Weights of a small sound classifier: held-out accuracy 85%.
Rows from block 6, named by matrix and row number. Rows with one number belong to one channel. Each number is 50 + 15 x the weight over its row's rms, rounded and kept within 0 to 99. All counts start at 0. After the name is the row's rms in percent of the matrix's.
# filt: filter width-5 conv, dilation 2 (model.blocks.6.filt.weight, 384x384x5), inputs 187-197, a 5 kernel for each
# gate: gate width-5 conv, dilation 2 (model.blocks.6.gate.weight, 384x384x5), inputs 187-197, a 5 kernel for each
filt.281 102:44 49 47 48 67 49 25 70 75 70 62 52 37 24 48 59 52 39 51 40 56 19 57 53 56 51 39 70 19 68 62 61 29 50 19 40 32 69 40 73 39 45 46 26 51 35 22 51 51 62 28 62 33 80 75
gate.281 102:74 56 48 61 57 69 33 49 36 44 36 35 43 37 50 34 69 69 55 04 26 38 46 46 39 49 59 77 55 76 57 52 68 57 74 45 31 52 25 63 74 65 49 40 45 30 30 44 33 50 34 05 62 60 52
filt.282 104:59 47 53 55 60 34 75 84 34 65 31 52 25 56 71 35 54 15 22 21 49 38 39 24 60 39 96 66 65 45 39 57 44 17 46 47 34 32 62 88 46 41 46 76 46 42 45 37 50 36 46 46 55 47 62
gate.282 104:28 70 73 34 59 32 47 43 30 22 51 33 31 42 52 51 76 21 56 65 72 39 34 34 34 46 26 46 85 59 56 72 63 61 27 57 46 57 19 38 42 65 60 67 22 59 81 47 58 28 49 68 63 59 41
filt.283 096:59 72 56 55 49 47 74 33 45 42 40 62 42 34 59 66 38 71 37 28 45 78 44 36 37 62 71 69 59 52 45 69 53 50 37 30 41 66 47 42 49 51 36 54 27 42 22 38 42 38 45 57 77 76 52
gate.283 098:70 04 62 81 60 65 56 35 46 48 53 21 36 29 66 56 33 36 50 53 56 78 54 23 28 32 40 30 22 35 53 69 25 15 71 43 48 68 39 42 65 43 48 67 61 30 53 63 46 41 62 52 56 70 58
filt.284 095:53 30 32 50 50 55 59 42 64 58 67 22 55 56 74 27 47 56 64 37 82 47 51 58 42 23 68 52 37 32 65 23 73 43 58 83 40 62 63 39 56 58 40 59 44 63 64 68 32 34 57 54 40 49 41
gate.284 096:42 40 40 77 51 36 38 53 65 41 59 80 31 44 49 69 77 33 69 28 48 66 69 67 35 33 63 39 32 76 24 56 61 67 20 57 49 49 48 40 43 44 46 32 65 66 67 47 47 24 35 36 24 60 52
filt.285 102:57 55 70 48 50 62 62 61 39 27 47 52 29 40 32 43 36 41 53 44 52 30 46 67 88 40 36 34 50 47 40 49 45 63 50 53 41 28 48 43 48 24 82 55 58 76 56 50 54 68 69 54 30 56 57
gate.285 102:70 36 15 56 41 20 66 32 56 52 73 44 42 46 43 67 48 80 74 52 30 60 81 50 67 21 24 62 62 52 55 35 65 39 59 36 60 45 34 28 27 38 49 76 47 51 50 50 59 31 52 65 51 42 58
filt.286 102:51 60 49 44 45 56 63 61 57 45 39 49 32 47 70 40 55 59 67 60 54 57 50 86 30 40 50 59 68 42 36 71 45 43 40 50 45 33 52 53 73 64 46 31 66 38 68 63 68 62 63 50 34 58 90
gate.286 102:66 56 59 45 59 23 46 66 63 20 73 58 31 72 71 33 36 28 39 65 41 43 27 46 78 57 72 37 56 24 39 03 39 34 38 17 40 65 52 57 50 78 28 56 52 31 49 69 59 47 31 42 78 53 35
filt.287 101:43 49 27 40 63 65 24 68 39 71 51 57 32 39 54 57 54 40 68 40 68 50 63 53 52 52 62 52 64 40 51 36 34 69 60 65 14 59 39 65 35 48 45 19 58 44 57 39 78 66 77 47 33 47 36
gate.287 098:52 36 46 46 52 60 57 61 60 77 61 58 45 56 13 34 63 40 62 42 49 57 51 31 36 60 49 29 64 61 46 44 36 43 49 64 19 76 38 37 29 28 51 45 74 66 25 69 39 31 65 32 39 44 49
filt.288 098:52 62 21 60 46 25 60 53 45 43 43 46 32 48 38 25 67 51 54 48 61 40 77 74 43 86 66 43 64 48 37 59 45 77 60 50 36 57 44 64 50 67 66 58 39 99 44 50 32 36 32 27 54 36 46
gate.288 096:56 49 74 13 65 49 35 39 54 64 44 15 57 51 40 60 50 70 55 37 56 49 60 59 58 32 21 70 59 35 53 51 52 45 41 63 15 44 37 76 58 54 40 67 77 64 29 41 46 71 55 43 57 30 34
filt.289 103:59 08 52 46 44 35 59 73 36 57 53 65 62 66 60 20 39 19 64 67 49 51 63 56 66 40 76 35 43 58 39 46 35 17 66 47 65 74 54 57 49 47 40 46 41 34 37 45 52 42 51 52 52 51 59
gate.289 098:44 68 46 51 75 36 63 44 40 40 66 48 38 49 51 34 35 61 43 34 43 31 36 75 49 77 28 34 72 24 59 42 36 49 32 53 48 70 73 60 53 27 69 52 27 50 32 62 56 46 41 50 26 10 10
filt.290 095:75 37 67 73 14 65 33 34 67 64 49 61 63 54 44 67 38 48 54 27 51 42 53 47 55 54 66 37 66 73 78 44 61 77 61 51 40 41 60 36 62 31 41 37 70 62 38 91 42 54 61 40 61 50 32
gate.290 096:59 60 42 74 59 48 77 48 45 61 61 82 72 29 57 34 43 44 52 37 53 55 72 45 29 74 57 14 31 49 41 13 73 39 46 54 64 51 33 52 43 40 26 49 67 40 41 50 73 64 81 27 38 73 29
filt.291 098:41 47 34 56 50 42 84 57 57 37 54 28 25 73 63 61 52 34 69 55 51 32 64 71 52 44 25 40 15 46 38 55 81 40 71 47 48 71 46 48 57 57 45 55 53 49 44 73 47 47 31 72 47 68 58
gate.291 099:50 65 34 70 53 41 24 65 52 57 61 67 47 43 44 56 38 36 56 71 52 89 76 49 62 56 40 32 61 65 47 42 58 32 38 35 37 87 10 44 25 43 40 72 60 41 55 50 61 50 36 35 76 44 47
filt.292 098:48 54 57 54 49 91 62 59 40 52 32 22 94 44 58 58 60 45 71 17 58 71 59 86 52 53 37 41 38 34 53 68 56 44 26 68 56 67 21 61 48 57 72 49 25 72 49 67 32 53 49 68 53 33 73
gate.292 099:52 56 77 47 37 54 29 53 29 59 25 53 40 58 48 75 36 41 64 34 52 78 58 31 57 64 60 82 36 64 43 47 58 41 41 10 53 50 44 62 40 38 39 63 43 17 88 53 66 60 55 48 67 62 53
filt.293 100:49 48 55 26 64 77 36 36 34 56 31 30 57 68 25 79 71 74 56 72 78 28 35 66 53 42 38 60 52 84 41 56 52 34 40 64 65 33 40 51 64 44 49 47 15 45 41 33 29 44 44 60 36 74 69
gate.293 101:42 42 80 25 56 58 48 70 74 56 37 44 47 40 33 60 58 44 44 51 43 48 48 58 70 72 40 34 70 68 93 47 45 50 39 50 34 49 62 60 50 31 52 39 51 18 54 56 32 43 52 72 52 47 19
filt.294 097:40 34 43 99 45 60 59 48 41 41 48 28 40 33 69 68 56 63 30 36 51 54 67 42 45 56 43 58 34 61 52 42 63 49 33 43 67 29 52 39 35 55 43 41 62 48 56 61 68 49 26 38 51 48 53
gate.294 097:60 33 54 59 38 41 55 27 55 59 39 41 47 54 51 16 61 20 71 46 57 34 62 53 51 36 62 40 43 70 52 45 44 39 47 40 28 78 58 31 60 57 56 24 55 55 49 57 17 45 62 54 42 39 33
filt.295 103:50 99 59 38 55 32 52 46 57 62 49 56 64 62 46 44 38 25 42 65 43 17 65 50 54 59 42 25 52 36 40 33 47 49 62 28 41 41 38 50 82 77 61 68 43 57 39 80 77 56 37 56 58 50 34
gate.295 103:56 17 57 62 46 62 28 79 41 59 39 33 49 32 65 47 26 52 27 55 50 67 44 73 32 46 40 74 61 69 74 18 54 35 40 57 38 85 79 42 46 59 51 29 36 57 75 24 42 50 62 57 56 36 50
filt.296 108:72 53 46 64 58 02 42 64 44 52 69 43 64 68 66 50 32 34 62 24 26 05 49 32 74 44 50 65 35 63 46 60 56 35 54 29 20 77 51 39 64 56 46 61 53 62 34 47 38 56 61 58 38 42 46
gate.296 110:61 55 40 50 43 27 55 64 43 37 46 71 62 60 75 39 34 45 52 39 56 40 50 78 30 49 37 55 40 59 36 58 52 71 30 71 28 30 30 59 64 81 65 45 50 61 45 71 61 30 50 61 42 28 72
filt.297 096:36 53 57 41 35 59 52 44 39 45 36 34 64 35 77 69 79 52 43 67 34 88 53 49 35 58 54 53 73 56 63 47 88 64 73 50 61 66 45 27 55 59 37 47 41 37 51 58 11 54 43 26 66 73 31
gate.297 097:31 54 52 56 65 52 44 58 48 50 40 31 49 67 58 52 32 67 59 25 46 42 46 70 38 34 38 56 52 48 52 56 56 56 37 34 38 11 36 56 42 80 63 44 58 76 55 58 26 39 44 64 54 58 54
filt.298 104:52 28 60 64 25 32 48 32 57 95 64 74 56 43 32 51 26 39 22 60 49 58 71 41 45 38 23 26 42 41 36 34 60 68 60 48 59 48 28 60 39 69 45 70 60 43 23 70 58 53 47 60 47 67 37
gate.298 105:38 52 84 56 62 58 68 65 24 45 41 52 27 44 61 39 62 83 57 61 58 80 62 51 37 43 69 53 37 77 44 57 71 47 54 43 29 37 48 49 61 45 38 65 38 45 74 38 34 32 32 62 54 49 42
filt.299 096:30 51 54 54 76 52 31 49 50 21 59 54 73 20 46 63 36 32 48 45 24 62 53 58 65 59 16 81 51 31 67 51 27 46 48 33 61 61 46 52 58 19 60 21 63 47 55 33 41 70 20 68 60 54 10
gate.299 096:36 49 61 40 34 60 42 46 65 29 67 46 50 61 47 51 71 44 49 57 65 76 26 85 50 50 41 40 31 47 47 62 79 55 46 52 57 51 26 41 55 44 66 61 21 51 74 50 65 62 56 34 45 60 66
filt.300 100:35 85 56 13 47 47 54 65 60 71 29 63 52 62 47 35 19 66 53 36 68 43 18 64 80 62 43 60 63 77 65 61 47 54 55 51 63 35 39 43 75 62 39 54 47 50 54 52 45 55 25 75 29 70 53
gate.300 100:57 63 38 27 65 29 31 54 42 52 51 49 54 48 39 63 35 39 75 76 53 54 37 38 57 46 32 35 41 56 53 68 57 54 62 73 41 35 57 47 53 59 53 31 41 37 44 66 42 50 55 55 61 43 49
filt.301 099:54 60 58 40 47 52 44 57 59 75 58 38 59 47 76 75 35 31 64 63 51 52 38 18 67 34 47 64 63 48 63 30 38 33 74 28 38 69 73 60 30 63 33 56 54 27 66 36 08 47 55 83 55 42 65
gate.301 102:54 56 64 36 53 47 56 24 36 23 21 56 67 50 83 61 52 66 61 77 62 38 63 39 48 26 41 38 48 51 79 35 57 40 65 24 55 43 52 47 41 81 39 42 47 58 53 51 58 58 55 67 26 54 68
filt.302 106:37 64 39 41 49 61 39 51 59 85 21 49 22 60 35 70 35 66 42 59 71 54 31 52 51 65 54 46 40 36 43 42 24 41 63 51 63 56 65 49 52 56 48 44 43 29 30 49 66 62 31 63 65 62 35
gate.302 102:68 27 39 33 69 68 52 43 55 48 42 37 19 58 68 55 55 58 36 53 37 35 56 47 41 53 40 60 49 34 50 33 29 40 35 63 70 57 81 58 30 58 57 43 60 57 57 55 35 40 26 43 52 38 59
filt.303 100:48 67 44 62 69 47 44 40 45 56 68 48 53 32 35 37 45 35 54 20 36 36 71 41 61 47 63 51 50 49 30 41 70 54 39 28 38 75 27 52 70 62 32 50 53 46 40 33 88 52 68 36 77 46 50
gate.303 102:58 50 69 37 57 33 71 42 57 43 68 43 47 59 30 36 46 56 41 76 27 33 71 67 67 32 59 44 69 38 41 72 69 34 17 17 68 65 46 60 43 65 29 56 43 45 52 35 40 50 62 23 55 41 37
filt.304 100:25 86 50 48 56 28 58 44 48 65 48 39 47 38 33 67 13 59 73 44 56 30 56 22 44 48 11 29 51 40 54 41 61 64 49 35 47 57 42 74 59 81 39 50 56 37 58 15 55 54 45 60 45 60 64
gate.304 099:73 19 56 54 57 55 68 51 32 57 46 29 63 64 51 46 70 42 59 20 56 59 77 31 55 74 43 51 53 55 56 51 63 54 42 29 56 56 54 57 42 44 41 50 34 44 31 58 28 65 18 52 40 29 65
filt.305 103:28 43 47 45 24 59 33 21 43 58 56 53 46 40 38 46 11 47 51 69 62 42 48 54 50 55 31 43 60 35 23 47 21 70 75 87 64 40 59 51 50 40 64 38 24 39 69 43 50 92 67 27 41 53 45
gate.305 101:26 36 47 36 28 56 62 37 55 42 57 45 23 39 59 51 56 61 52 67 64 44 53 27 63 54 54 40 59 52 42 40 53 46 58 72 49 73 43 33 40 56 32 50 60 47 80 61 58 54 43 54 33 40 34
filt.306 096:69 51 65 36 60 44 53 35 44 34 61 45 51 48 58 59 63 45 49 66 72 40 57 76 38 59 71 45 58 65 67 47 41 39 51 31 56 27 78 37 51 59 77 20 61 44 27 48 40 23 45 52 52 74 38
gate.306 096:69 43 51 58 33 27 68 49 65 72 64 64 55 61 42 67 70 30 49 56 59 30 40 37 66 41 62 82 70 77 68 56 21 54 63 51 49 58 60 23 50 30 42 48 66 66 37 50 73 67 52 53 58 50 56
filt.307 106:60 48 44 30 70 33 41 42 45 42 79 69 38 37 16 69 67 57 62 55 57 35 48 34 35 38 39 78 60 35 41 58 49 59 50 52 22 43 48 22 56 43 39 29 54 31 61 46 59 45 70 71 60 56 47
gate.307 104:49 32 36 60 79 44 40 21 35 68 35 54 51 66 40 25 59 40 49 75 76 58 32 35 23 29 60 32 56 55 51 49 31 46 44 75 35 52 23 63 72 83 86 35 62 45 60 52 49 38 68 33 36 56 44
filt.308 104:85 43 39 66 76 30 62 59 77 53 71 39 23 48 24 52 44 46 66 53 33 71 70 52 54 52 52 44 78 41 41 32 38 69 50 43 46 52 45 45 39 34 37 44 59 12 47 52 40 47 76 48 44 52 75
gate.308 105:68 54 31 94 63 57 78 17 43 52 42 66 30 61 50 48 47 53 64 19 69 76 65 36 46 35 42 51 24 26 53 61 74 49 45 66 59 31 73 58 62 61 59 46 42 61 47 36 54 45 42 21 54 79 57
filt.309 099:74 29 59 35 38 52 50 47 82 57 41 65 64 46 50 42 22 63 40 60 46 45 49 44 41 52 62 44 70 61 49 76 64 34 35 77 57 66 60 32 61 50 52 47 45 64 35 62 53 59 56 45 58 83 20
gate.309 098:42 46 05 58 65 43 62 52 46 65 72 38 57 63 41 47 37 29 39 49 66 50 71 45 44 62 15 44 51 29 53 59 22 62 33 73 57 53 52 58 62 55 45 54 40 63 57 68 43 25 36 43 58 56 65